{"dataset": "melodies that start on their tonic, played by one synthesised instrument", "train_examples": 26041, "gain_aug_db": 6, "time_shift_ms": 100, "layers": 6, "positions": "sincos", "optimizer": "nadamw", "lr": 0.0013, "batch_size": 96, "final_lr_fraction": 0, "weight_decay": 0.1}
Rows from block 2 of a small CTC audio transcriber, named by matrix and row number. Rows with one number belong to one neuron. Each number is 200 + 40 x the weight over its row's rms, rounded and kept within 0 to 999. All counts start at 0. After the name is the row's rms in percent of the matrix's.
After each neuron's rows are labels from the 100 clips, of 14976, where the neuron reaches its largest size: "peak on" is the class under the peak; "strongest on" is what is common among them. Only what is clearly more common there than usual is listed. The data: melodies that start on their tonic, played by one synthesised instrument.
# gate: MLP gate (model.blocks.2.mlp.gate.weight, 1360x512), inputs 285-341
# fc1: MLP up (model.blocks.2.mlp.fc1.weight, 1360x512), inputs 285-341
# fc2: MLP down (model.blocks.2.mlp.fc2.weight, 512x1360, transposed), outputs 285-341

gate.9,106,206,245,300,197,166,177,242,180,224,218,170,254,263,166,128,169,190,216,195,254,269,216,245,179,234,240,251,236,194,197,216,179,221,237,77,224,208,156,172,151,213,189,225,201,205,223,172,196,235,222,192,175,226,193,186,228,121
fc1.9,100,162,206,135,190,240,186,147,170,197,211,153,184,183,159,177,159,227,185,147,149,201,148,234,192,156,163,115,188,176,195,195,184,218,172,203,156,206,170,197,218,158,187,244,141,201,212,184,255,195,215,211,179,186,171,221,170,138
fc2.9,099,251,201,184,196,197,214,292,244,223,218,325,159,215,198,158,141,168,213,213,167,202,146,200,150,200,308,203,252,212,195,215,202,243,175,176,207,270,158,244,228,168,179,242,209,218,179,169,199,228,202,236,180,197,145,186,185,155
peak on: D4
strongest on: the note D; the note G; reverberation

gate.604,100,206,217,239,201,212,229,134,205,217,215,279,183,188,202,151,179,177,146,251,156,203,268,195,235,210,209,258,200,224,251,248,268,304,233,182,180,210,239,181,222,223,193,190,267,232,208,176,207,209,233,230,159,217,169,188,201,153
fc1.604,089,219,219,242,231,170,172,165,201,219,235,174,238,222,204,44,268,303,205,249,180,194,171,151,196,215,232,215,181,202,173,169,219,312,216,197,135,212,203,232,208,179,179,151,136,165,186,182,170,204,175,145,183,228,182,143,217,137
fc2.604,097,231,255,147,195,220,239,184,164,169,131,206,242,142,182,178,228,250,240,256,169,210,224,259,242,179,209,180,179,167,159,205,178,186,189,106,210,196,144,211,245,202,224,224,268,265,274,231,222,236,254,253,229,219,242,170,166,199
peak on: D4
strongest on: the note D; square lead; clarinet-like

gate.599,100,197,128,195,198,214,192,141,267,209,238,273,203,298,293,261,235,142,211,237,282,292,237,197,236,192,177,214,192,196,177,191,166,172,188,132,183,198,123,204,221,258,188,236,208,221,241,244,177,178,187,213,170,152,233,160,152,175
fc1.599,085,162,112,148,124,201,197,199,229,192,235,244,194,190,235,270,229,171,145,162,207,197,261,278,210,176,125,161,113,181,184,248,205,276,223,233,185,159,164,174,180,136,294,229,238,236,322,255,230,265,238,213,232,159,198,214,164,179
fc2.599,092,181,148,220,212,229,248,172,196,157,208,219,188,243,306,236,202,249,224,267,205,167,182,133,136,144,185,102,173,193,197,188,141,123,136,186,166,223,259,246,247,215,258,212,187,225,228,173,192,119,165,177,176,182,168,187,171,206
peak on: A#4
strongest on: the note A#; bell-like

gate.76,090,237,227,268,140,378,211,180,241,171,210,204,198,175,166,163,166,219,164,211,193,212,192,119,239,207,212,246,223,191,223,176,145,127,186,187,145,232,228,189,239,204,201,241,243,207,242,187,192,251,212,172,174,193,246,219,257,177
fc1.76,085,243,250,186,197,220,225,195,261,185,166,137,230,209,203,268,199,198,212,132,166,205,228,157,196,175,161,157,189,194,172,200,223,217,203,204,203,232,219,233,190,180,196,208,256,239,210,218,187,179,238,216,236,242,213,168,267,208
fc2.76,089,160,167,221,282,208,167,151,255,167,136,249,262,259,231,233,225,178,190,152,135,130,166,189,150,155,160,231,216,201,225,210,163,169,185,194,150,154,178,187,230,211,198,162,184,189,184,157,224,160,198,168,237,134,156,291,195,190
peak on: D4
strongest on: the note D; sine tone

gate.176,108,255,205,247,179,208,213,223,157,210,202,148,213,179,213,260,198,152,216,178,159,242,214,204,145,202,243,196,268,186,262,218,188,235,223,160,184,174,216,184,177,157,227,237,188,182,182,208,228,172,183,223,172,224,176,193,198,211
fc1.176,112,204,173,242,216,115,171,139,196,239,198,167,175,153,177,227,173,176,175,244,241,210,170,220,197,233,209,160,226,196,207,196,189,212,255,197,217,242,235,213,245,218,218,190,275,215,105,184,113,166,185,193,176,322,187,212,245,190
fc2.176,113,176,198,174,209,157,186,188,198,206,177,165,213,195,220,132,258,231,190,235,185,225,158,225,210,234,169,182,149,150,173,167,192,189,230,149,173,215,211,221,254,262,187,231,199,186,205,156,195,225,216,178,213,147,230,292,165,254
peak on: D#4
strongest on: bell-like; the note D#; tonic: D#

gate.48,097,205,213,239,177,279,250,156,218,198,216,241,225,187,199,139,189,226,196,234,207,262,209,213,216,189,252,215,149,133,164,153,241,270,188,197,228,221,205,175,263,230,228,222,247,198,269,259,182,244,261,182,202,182,212,204,191,196
fc1.48,114,181,139,203,228,115,193,241,226,203,184,151,176,210,179,252,246,176,225,155,222,191,169,160,222,258,153,216,245,257,221,253,180,187,224,254,186,193,191,206,199,235,197,237,181,232,124,183,182,161,175,184,214,150,252,209,184,253
fc2.48,101,123,178,145,190,154,269,225,129,202,119,130,257,172,153,189,201,202,177,200,188,268,237,186,273,219,216,234,209,210,203,186,172,229,226,196,166,223,204,217,220,240,179,207,194,195,206,148,133,218,178,228,233,206,218,149,264,197
peak on: D4
strongest on: the note D; clarinet-like; the note G

gate.378,111,189,250,204,236,219,240,205,189,200,209,304,197,189,246,231,207,233,184,232,147,184,147,226,176,161,114,176,164,212,192,225,267,210,180,163,210,210,197,187,248,179,204,239,250,204,221,221,212,219,202,246,190,223,214,168,188,190
fc1.378,118,211,216,202,174,191,165,238,195,125,177,210,194,184,191,266,199,146,190,214,154,198,248,207,210,148,136,179,178,186,205,185,173,177,217,184,190,157,173,130,175,189,146,215,298,246,234,245,176,179,182,279,246,115,182,155,150,207
fc2.378,117,133,236,184,188,227,172,250,218,214,261,241,234,206,194,144,176,276,212,203,168,193,191,220,198,191,174,203,129,168,201,215,195,188,225,199,157,199,176,178,194,210,247,189,212,194,197,191,218,241,222,226,206,162,192,224,237,150
peak on: A#4
strongest on: the note A#

gate.428,097,277,281,162,211,187,274,208,237,160,229,162,162,174,235,224,225,186,189,162,205,267,208,207,213,211,192,154,188,157,173,205,93,190,173,194,163,176,149,137,202,236,170,230,204,252,225,213,164,200,252,197,180,174,182,143,201,194
fc1.428,096,221,168,92,226,235,190,113,271,138,166,225,177,178,218,224,208,204,192,184,175,168,195,227,153,183,202,238,251,223,292,240,170,228,221,152,178,200,165,136,177,205,200,147,196,208,239,256,168,162,243,216,190,263,194,192,225,181
fc2.428,097,212,178,193,174,225,192,212,184,205,126,204,144,175,186,261,243,181,249,218,246,244,188,207,243,150,134,219,197,159,140,228,173,156,147,177,174,140,215,198,230,202,202,233,218,220,260,196,215,207,190,189,169,116,236,223,198,183
peak on: C4
strongest on: the note C; marimba-like; tonic: F

gate.310,098,259,161,205,185,201,176,152,245,217,252,200,228,240,191,199,139,162,157,200,212,254,176,156,229,290,302,225,190,171,214,200,160,281,284,187,277,218,253,238,231,203,193,256,180,218,185,106,167,271,216,194,182,190,226,199,273,188
fc1.310,094,166,151,155,163,210,200,81,216,222,196,213,216,161,225,247,217,270,308,230,168,216,219,135,244,260,168,215,227,182,176,181,197,193,179,240,218,269,193,215,212,263,238,219,265,256,251,235,180,170,215,143,228,185,187,168,181,173
fc2.310,096,239,161,197,212,242,252,212,93,175,215,219,200,223,235,204,259,161,244,222,208,183,218,176,193,186,131,199,139,210,242,231,228,277,226,201,199,185,227,134,188,246,224,172,167,148,153,222,167,202,181,216,220,230,170,228,232,270
peak on: C4
strongest on: the note C

gate.245,107,269,227,166,256,245,213,208,250,143,201,234,131,181,188,181,192,191,217,129,174,226,203,184,236,228,188,259,177,170,208,204,227,239,254,159,243,251,153,242,176,201,188,196,180,199,225,166,164,223,237,229,204,163,210,191,265,180
fc1.245,106,219,165,190,229,173,218,182,143,219,238,224,202,190,216,204,182,197,259,276,224,226,219,216,256,285,246,206,266,199,165,170,99,105,200,222,223,224,202,212,197,224,236,198,175,189,164,162,183,222,245,183,195,193,242,184,230,202
fc2.245,103,220,165,168,199,195,163,240,179,165,161,228,230,224,304,234,190,202,167,213,178,141,166,221,169,164,204,185,174,167,198,204,204,203,254,261,205,231,173,193,217,183,142,196,200,203,251,196,278,224,207,251,237,192,226,265,172,254
peak on: G3
strongest on: the note G; square lead; tonic: G

gate.15,111,172,175,165,183,226,209,176,176,205,150,300,182,187,238,202,168,175,208,120,204,198,205,205,240,209,225,183,259,132,170,207,189,194,138,184,220,227,131,180,149,180,212,169,182,206,234,181,235,202,202,201,227,208,293,171,177,124
fc1.15,113,239,259,234,176,201,218,171,200,212,240,179,174,200,183,196,226,190,152,194,233,185,305,130,212,168,155,217,233,236,194,231,110,197,249,261,202,228,192,195,185,191,144,246,225,186,193,238,197,212,196,301,171,141,157,213,225,171
fc2.15,117,175,216,95,215,153,189,231,169,204,166,224,242,193,159,238,231,174,177,202,189,173,158,183,190,232,227,205,150,171,197,225,247,197,190,222,129,191,145,223,260,221,191,167,219,208,196,152,269,223,200,160,235,169,241,247,187,181
peak on: D5
strongest on: the note D; flute-like; bell-like; instrument: sine tone

gate.566,087,191,163,199,221,270,288,229,255,243,189,159,161,162,193,178,193,222,165,156,114,197,204,279,263,223,114,208,226,152,196,192,190,195,235,156,231,214,93,163,140,210,162,235,219,196,211,237,203,249,297,212,249,174,228,224,253,163
fc1.566,083,294,192,220,283,267,191,140,151,190,226,141,255,220,192,172,200,217,207,118,161,170,118,186,267,216,183,222,199,207,154,119,230,179,152,164,173,177,147,203,210,230,264,245,217,262,191,258,247,280,244,195,253,161,254,246,220,238
fc2.566,091,118,218,275,197,170,189,190,109,195,153,131,220,185,243,157,152,200,154,198,213,176,133,111,127,120,159,184,182,191,184,203,158,182,228,282,230,245,231,238,260,231,246,270,257,282,268,286,246,240,283,215,191,176,195,283,242,211
peak on: no note
strongest on: sine tone; square lead

gate.553,100,249,215,279,181,195,226,202,212,172,192,188,260,249,166,205,198,203,272,183,227,250,168,170,167,172,215,217,181,233,205,201,274,245,196,186,201,219,205,180,205,192,197,193,173,209,180,230,221,204,232,143,179,197,179,202,136,216
fc1.553,092,241,215,213,201,168,176,243,238,180,256,227,234,205,242,217,194,147,149,200,227,196,170,217,133,190,169,187,155,204,221,155,164,212,181,224,138,122,256,216,162,238,266,226,199,246,253,174,151,207,164,277,218,232,190,155,244,143
fc2.553,089,247,160,240,188,129,207,161,180,185,284,194,253,226,153,217,124,182,174,203,244,257,277,208,182,162,220,219,192,203,197,171,238,266,227,182,201,161,141,217,160,176,161,221,239,224,219,212,153,205,201,144,209,278,194,200,241,151
peak on: G3
strongest on: the note G; marimba-like; tonic: G

gate.427,100,228,238,239,197,231,220,121,229,181,232,147,164,202,194,192,155,200,158,170,251,263,228,180,219,209,218,264,261,262,280,213,196,198,226,136,170,174,120,179,158,176,184,229,246,180,176,132,131,224,190,153,180,161,238,176,227,238
fc1.427,086,146,166,183,231,227,166,136,189,217,191,129,145,117,180,155,155,214,147,137,178,150,225,241,287,213,236,186,188,190,157,181,172,146,218,193,141,202,221,201,209,187,241,180,239,202,161,160,155,152,163,192,226,180,195,171,181,218
fc2.427,082,126,218,195,195,222,206,171,222,191,221,205,238,248,263,281,272,252,301,338,290,237,190,213,190,193,253,249,244,205,176,220,232,167,113,152,137,158,224,239,232,224,229,243,233,228,229,199,231,208,212,193,168,280,202,271,197,172
peak on: no note
strongest on: horn-like

gate.489,103,207,244,246,121,233,182,211,203,192,208,160,191,217,197,200,218,220,222,226,172,198,169,175,206,223,235,198,231,259,253,206,213,245,225,216,232,238,227,236,240,233,157,198,234,228,192,168,186,236,223,217,245,189,211,198,260,271
fc1.489,111,256,220,232,154,224,179,275,196,179,227,177,163,273,186,153,171,150,212,259,248,184,209,165,143,145,207,207,151,237,209,186,170,188,224,194,253,208,315,254,169,195,123,193,226,152,166,147,127,209,179,180,209,196,204,113,230,256
fc2.489,113,279,185,151,193,202,186,255,213,186,285,172,202,208,270,199,203,228,221,220,200,199,223,175,185,190,200,193,264,152,147,185,204,173,199,149,233,291,217,237,234,213,177,222,249,185,175,147,212,215,171,181,251,184,209,142,231,220
peak on: C3
strongest on: the note C; organ-like; tonic: C

gate.370,107,268,226,157,161,177,222,219,287,167,155,208,208,182,212,233,183,155,169,280,153,220,192,164,209,213,243,251,285,227,221,237,177,182,219,181,191,180,144,124,197,196,195,197,200,239,177,213,165,184,208,177,191,131,201,159,101,182
fc1.370,094,210,167,236,237,248,188,190,191,170,178,183,170,200,212,216,235,230,187,191,121,220,229,133,229,178,164,212,181,224,241,231,144,231,207,172,161,129,164,182,161,211,173,206,255,263,246,199,156,247,210,207,254,144,191,155,170,131
fc2.370,100,228,212,230,174,139,239,100,204,181,209,162,200,200,213,303,279,237,215,174,221,183,165,199,276,213,222,209,216,194,207,201,227,228,222,139,263,229,207,206,218,202,228,207,201,225,209,188,180,181,186,183,196,227,276,231,190,213
peak on: A#4
strongest on: bell-like; the note A#; tonic: D#

gate.583,101,192,240,239,172,221,186,240,233,190,259,234,238,285,212,208,180,149,161,206,191,220,180,161,200,175,261,321,230,213,273,245,288,193,215,203,221,182,163,253,216,197,220,269,196,208,205,207,184,208,194,177,165,109,164,212,164,156
fc1.583,099,118,182,214,270,204,200,191,168,194,174,226,173,157,195,245,162,147,294,267,202,247,217,153,204,165,185,98,146,140,129,167,160,163,186,180,223,241,204,174,212,212,105,190,239,185,249,237,187,205,232,250,207,196,269,204,195,245
fc2.583,091,261,283,205,194,195,206,108,258,274,243,215,140,129,122,266,173,154,174,125,227,227,280,221,242,202,200,215,157,171,175,247,162,249,243,243,189,241,150,186,205,107,135,234,209,161,153,222,208,275,242,169,169,239,155,169,190,211
peak on: C4
strongest on: the note C; string section-like

gate.169,116,191,185,247,215,236,251,212,216,229,187,213,190,200,231,147,242,237,239,223,208,214,146,254,225,243,186,238,158,218,224,196,260,207,188,179,185,145,207,177,210,210,136,199,174,215,271,182,227,215,247,145,157,167,246,194,211,238
fc1.169,135,156,214,145,197,276,200,175,169,260,141,197,185,199,221,156,175,242,207,165,201,169,210,234,237,152,171,238,125,226,197,197,233,184,192,124,188,148,188,202,159,207,170,162,203,162,228,183,248,199,207,122,132,235,200,195,237,201
fc2.169,133,169,233,203,200,152,211,280,157,133,249,203,236,196,202,222,238,219,210,253,209,176,153,248,221,209,239,155,164,144,209,185,277,182,227,173,168,171,230,180,233,190,229,232,157,228,173,141,220,165,220,170,147,184,277,257,193,248
peak on: D#4
strongest on: the note D#; square lead

gate.111,101,248,212,225,269,219,184,170,360,221,251,199,177,251,253,205,217,188,237,245,204,220,155,148,169,232,208,243,213,210,216,215,159,218,224,150,166,207,186,176,184,186,142,167,246,148,156,188,162,229,251,230,170,184,227,160,229,208
fc1.111,085,296,199,167,195,231,197,166,264,245,223,195,180,186,245,204,205,254,195,251,156,205,200,189,178,219,185,216,229,197,249,222,131,209,154,204,106,193,177,254,183,234,177,190,191,163,147,203,147,203,185,140,199,186,172,190,223,174
fc2.111,072,199,240,258,101,183,218,268,188,294,159,183,272,197,238,287,243,246,201,279,193,248,319,237,205,185,152,114,173,119,215,220,159,188,232,156,161,147,195,200,186,170,185,205,241,209,218,170,240,179,194,218,173,182,212,258,222,215
peak on: C4
strongest on: thin (high-pass)

gate.185,083,247,216,141,239,266,214,202,232,211,270,259,285,213,173,173,185,203,211,243,260,251,258,177,261,170,159,185,211,207,202,226,234,252,271,240,223,258,205,204,240,216,190,217,236,224,214,236,132,190,192,223,190,192,161,175,187,220
fc1.185,086,182,201,216,167,168,142,219,170,252,150,143,183,263,191,176,210,131,123,194,254,241,268,163,225,170,139,216,188,224,192,193,147,193,237,260,219,221,234,213,230,176,155,201,169,165,110,145,200,151,147,207,116,189,184,135,181,161
fc2.185,089,200,243,225,221,150,197,175,267,224,208,199,170,209,210,275,153,200,196,157,177,190,168,136,140,215,181,156,178,159,135,185,164,188,116,216,168,126,199,190,161,214,181,201,164,210,192,151,212,209,106,144,183,210,168,174,179,172
peak on: D5; C#5
strongest on: flute-like; saxophone-like

gate.315,109,209,238,188,196,238,175,208,206,216,244,195,206,203,177,172,174,196,208,210,171,174,145,178,146,215,313,253,273,256,283,226,202,272,212,208,208,279,298,277,244,241,195,230,220,243,245,191,158,232,200,238,210,214,213,222,265,207
fc1.315,108,212,277,117,120,243,205,201,172,172,206,192,214,172,158,267,188,184,193,252,138,185,190,182,247,294,301,239,185,189,181,160,229,288,148,191,167,196,225,221,236,212,215,239,151,224,189,189,220,250,175,231,186,242,209,211,225,229
fc2.315,098,248,153,150,153,219,160,212,232,192,183,202,195,193,209,156,121,186,220,299,234,211,222,220,200,171,260,191,255,176,194,195,179,132,168,283,200,196,237,226,219,204,129,187,129,211,210,196,175,194,157,232,222,187,218,197,215,160
peak on: C3
strongest on: the note C; the note G; tonic: C; bell-like

gate.219,096,207,81,216,135,244,199,212,191,203,242,269,264,270,256,152,167,168,155,105,190,243,212,165,253,243,226,272,154,152,224,122,223,196,167,200,170,193,179,211,216,242,196,251,227,218,244,205,244,193,204,236,172,218,162,148,188,121
fc1.219,109,271,205,244,149,189,213,233,159,309,277,272,224,218,256,267,234,205,161,145,230,204,224,251,179,138,171,196,177,158,217,147,259,296,225,246,164,242,197,231,147,151,216,250,172,107,170,192,226,208,147,198,199,203,205,243,274,195
fc2.219,112,246,277,138,215,228,222,113,196,161,172,219,142,160,185,222,158,229,202,181,196,213,240,151,234,186,209,161,218,240,212,246,149,186,226,183,250,186,201,248,241,215,186,173,239,150,138,195,148,175,199,150,172,209,217,131,172,201
peak on: D4
strongest on: saxophone-like

gate.602,097,203,288,252,167,203,247,162,229,155,179,209,253,222,201,174,190,234,247,188,198,184,215,127,129,120,197,172,211,205,215,204,227,280,240,210,189,215,233,190,195,138,231,207,212,164,248,225,199,255,223,207,206,119,197,196,232,163
fc1.602,096,152,180,188,197,225,196,214,182,218,212,190,134,145,181,245,245,254,249,150,190,182,192,220,283,220,103,250,178,168,177,196,186,100,178,198,204,170,187,194,185,171,140,197,213,221,244,235,164,215,245,235,226,139,239,210,219,180
fc2.602,089,172,150,247,217,212,242,253,166,257,227,185,249,255,315,162,149,194,205,187,218,239,232,202,187,157,92,187,123,185,154,145,174,197,156,239,149,144,215,187,199,272,156,240,223,204,223,209,181,234,205,238,218,119,148,196,140,224
peak on: D4
strongest on: the note D; square lead; tonic: D

gate.429,117,273,168,217,204,291,204,273,206,217,183,137,152,191,180,193,183,193,189,171,221,206,227,182,247,208,189,222,246,188,193,165,201,138,171,175,260,264,201,237,247,233,188,214,256,185,187,176,148,177,173,224,162,223,194,134,202,150
fc1.429,124,214,200,210,168,190,190,128,216,235,229,155,183,229,234,195,270,241,118,235,103,201,178,188,180,213,222,224,259,247,222,221,137,179,208,226,130,193,216,196,204,206,250,190,190,192,73,208,173,226,172,119,205,191,174,253,212,219
fc2.429,125,184,192,181,160,271,212,232,169,208,161,236,240,213,237,194,202,239,178,204,170,193,166,220,204,203,270,221,187,183,180,197,225,211,264,223,192,208,246,196,247,190,181,226,179,216,239,150,191,189,239,228,178,169,154,248,240,250
peak on: G3
strongest on: the note G; the note C; harpsichord-like; thin (high-pass)

gate.626,099,117,154,146,205,288,193,189,232,293,220,191,160,119,126,109,211,277,222,115,209,203,182,313,214,213,138,227,199,198,192,197,201,230,154,179,189,212,188,161,143,199,175,158,184,212,206,167,198,227,216,199,215,201,229,192,192,222
fc1.626,105,181,216,183,166,191,251,192,228,227,196,228,257,251,203,186,191,224,191,233,170,199,105,300,178,187,185,217,207,203,180,184,264,252,227,147,200,205,161,247,199,206,209,216,161,184,157,203,226,176,175,190,218,246,174,239,209,194
fc2.626,104,171,246,279,248,173,238,201,279,129,238,175,240,230,148,194,175,105,144,152,158,150,190,178,202,226,256,220,194,182,183,206,220,155,265,187,221,208,242,200,206,211,180,148,170,219,147,177,145,201,210,193,201,177,223,208,209,219
peak on: D5
strongest on: the note D; square lead; vibraphone-like

gate.198,096,176,196,208,209,249,169,151,208,180,173,133,189,194,158,177,217,198,220,184,200,205,186,133,209,251,219,170,219,164,114,109,145,136,231,171,261,211,171,233,266,220,225,169,196,249,250,126,185,129,172,225,188,129,222,155,86,233
fc1.198,092,176,224,195,170,192,152,165,180,171,157,119,259,271,239,130,228,180,197,194,207,219,198,214,216,201,120,173,215,188,208,180,159,193,183,187,161,173,194,209,223,229,243,196,197,260,280,201,171,198,230,193,258,214,226,206,130,294
fc2.198,091,232,164,169,157,275,179,227,174,210,159,195,200,165,198,170,189,203,223,214,235,227,238,238,206,205,168,223,184,213,176,177,150,158,172,160,187,185,176,205,227,190,285,167,206,189,214,216,268,175,260,154,162,130,246,229,177,216
peak on: no note
strongest on: sine tone

gate.737,103,172,238,204,179,163,231,171,206,245,177,177,209,222,219,196,183,221,189,205,202,246,208,232,202,208,228,203,159,169,237,219,194,292,224,170,190,185,190,148,167,192,115,193,234,166,225,227,135,221,213,209,193,202,188,130,149,141
fc1.737,098,115,182,201,202,261,160,242,208,251,249,164,218,160,185,189,250,189,216,139,172,210,190,228,291,262,238,200,169,193,120,171,138,161,130,127,185,163,147,141,228,236,223,172,209,204,230,144,259,218,208,214,251,197,240,173,184,221
fc2.737,098,179,108,130,190,252,95,227,197,209,164,187,165,170,107,172,139,130,224,246,281,228,267,230,194,172,206,225,217,211,225,194,206,176,175,189,196,206,200,235,184,215,245,281,216,233,216,233,207,234,175,210,237,263,213,155,163,154
peak on: G3
strongest on: the note G; marimba-like; tonic: G

gate.746,110,227,275,231,155,186,261,179,196,203,216,212,239,162,180,253,218,270,212,188,199,275,194,158,214,183,165,206,201,263,221,195,277,232,167,70,131,227,149,197,216,250,153,222,274,258,259,271,166,250,278,200,245,175,224,201,223,170
fc1.746,107,251,185,193,224,194,174,173,196,238,224,175,265,281,192,138,133,122,196,241,169,271,235,256,226,231,256,193,162,147,178,182,164,235,257,196,238,223,175,210,190,149,167,142,100,146,130,160,155,215,178,176,211,226,242,207,250,208
fc2.746,099,292,180,184,191,215,168,216,196,152,170,124,191,162,205,234,224,205,199,163,219,123,122,197,188,261,210,190,212,167,203,193,151,150,160,202,187,194,171,167,189,254,175,213,209,196,221,231,255,176,176,122,188,154,213,149,147,184
peak on: A#4; A#3
strongest on: the note A#

gate.581,107,218,190,225,127,212,205,82,262,230,249,252,250,211,174,196,237,199,182,278,192,285,254,120,225,203,126,191,154,155,178,210,215,258,205,214,240,224,193,133,212,222,237,203,158,244,203,241,209,236,251,233,218,176,164,140,194,150
fc1.581,101,238,115,225,188,249,200,181,191,181,253,176,235,290,319,184,163,232,182,227,291,235,194,279,177,217,176,244,194,183,228,170,223,210,182,229,153,218,269,229,122,121,123,144,151,92,191,249,166,177,150,176,190,212,197,225,244,177
fc2.581,096,152,243,208,188,167,191,255,163,190,147,203,214,169,180,204,212,216,176,168,148,210,139,144,226,241,220,258,217,252,220,193,202,164,190,216,163,130,135,130,143,196,166,224,221,291,246,217,274,243,210,220,151,147,236,186,197,183
peak on: G3
strongest on: the note A#; marimba-like

gate.126,093,191,268,246,172,162,168,221,288,190,109,191,259,313,314,208,148,144,130,216,288,367,261,194,149,162,193,110,145,107,194,297,224,265,249,201,190,229,188,126,157,105,153,171,215,148,193,213,203,264,263,196,256,193,240,236,265,224
fc1.126,098,215,116,184,225,258,213,153,157,202,265,232,219,99,68,166,213,247,270,215,169,67,163,211,272,297,167,241,209,166,98,48,100,136,200,219,244,249,276,321,252,279,221,210,159,196,193,138,180,121,129,229,174,193,145,183,120,168
fc2.126,103,181,207,208,153,203,279,204,198,218,196,224,201,143,134,189,200,256,235,217,145,106,106,142,194,237,290,304,359,310,230,150,137,66,64,151,121,191,219,234,298,285,298,376,355,238,247,238,187,206,184,156,211,155,156,158,201,210
peak on: D5
strongest on: the note D; tonic: D

gate.761,106,215,199,151,262,186,187,196,211,215,181,211,149,210,192,209,223,167,203,185,153,235,243,169,204,153,204,202,153,195,175,226,206,209,225,273,274,237,126,215,191,221,170,246,173,168,146,239,273,231,221,260,148,140,189,178,159,145
fc1.761,111,153,188,157,215,165,194,207,106,209,184,246,199,175,196,259,152,232,178,157,125,190,201,145,221,203,260,203,155,165,211,203,240,148,182,151,197,148,178,154,171,176,250,192,164,212,212,174,226,155,170,182,200,216,234,197,134,254
fc2.761,115,226,286,170,164,182,245,164,182,243,157,202,222,168,147,137,215,249,193,167,241,226,150,182,197,184,176,206,174,198,230,233,178,220,190,243,230,190,95,214,250,214,212,148,234,170,147,153,193,177,165,167,210,153,207,225,228,154
peak on: C4
strongest on: the note C; marimba-like; tonic: F

gate.299,090,178,110,247,276,334,288,253,224,158,199,182,263,283,212,155,158,159,182,217,254,233,229,233,237,247,229,197,185,182,151,131,182,173,159,287,225,243,234,255,316,268,181,260,257,266,157,211,160,186,214,188,197,184,141,179,182,194
fc1.299,096,174,239,124,191,202,230,207,195,278,217,161,93,88,168,235,273,265,205,177,159,152,183,206,142,118,157,174,236,262,275,316,218,237,238,202,199,173,280,195,148,176,208,114,200,129,196,154,161,126,164,207,179,191,198,207,189,260
fc2.299,096,209,201,188,123,275,255,191,159,210,248,235,149,84,141,231,187,289,253,234,238,181,144,172,143,73,177,156,137,130,136,169,194,265,236,275,221,225,234,258,243,226,228,246,172,165,133,153,189,174,145,169,182,219,180,154,207,158
peak on: A#4
strongest on: the note A#; bell-like; saxophone-like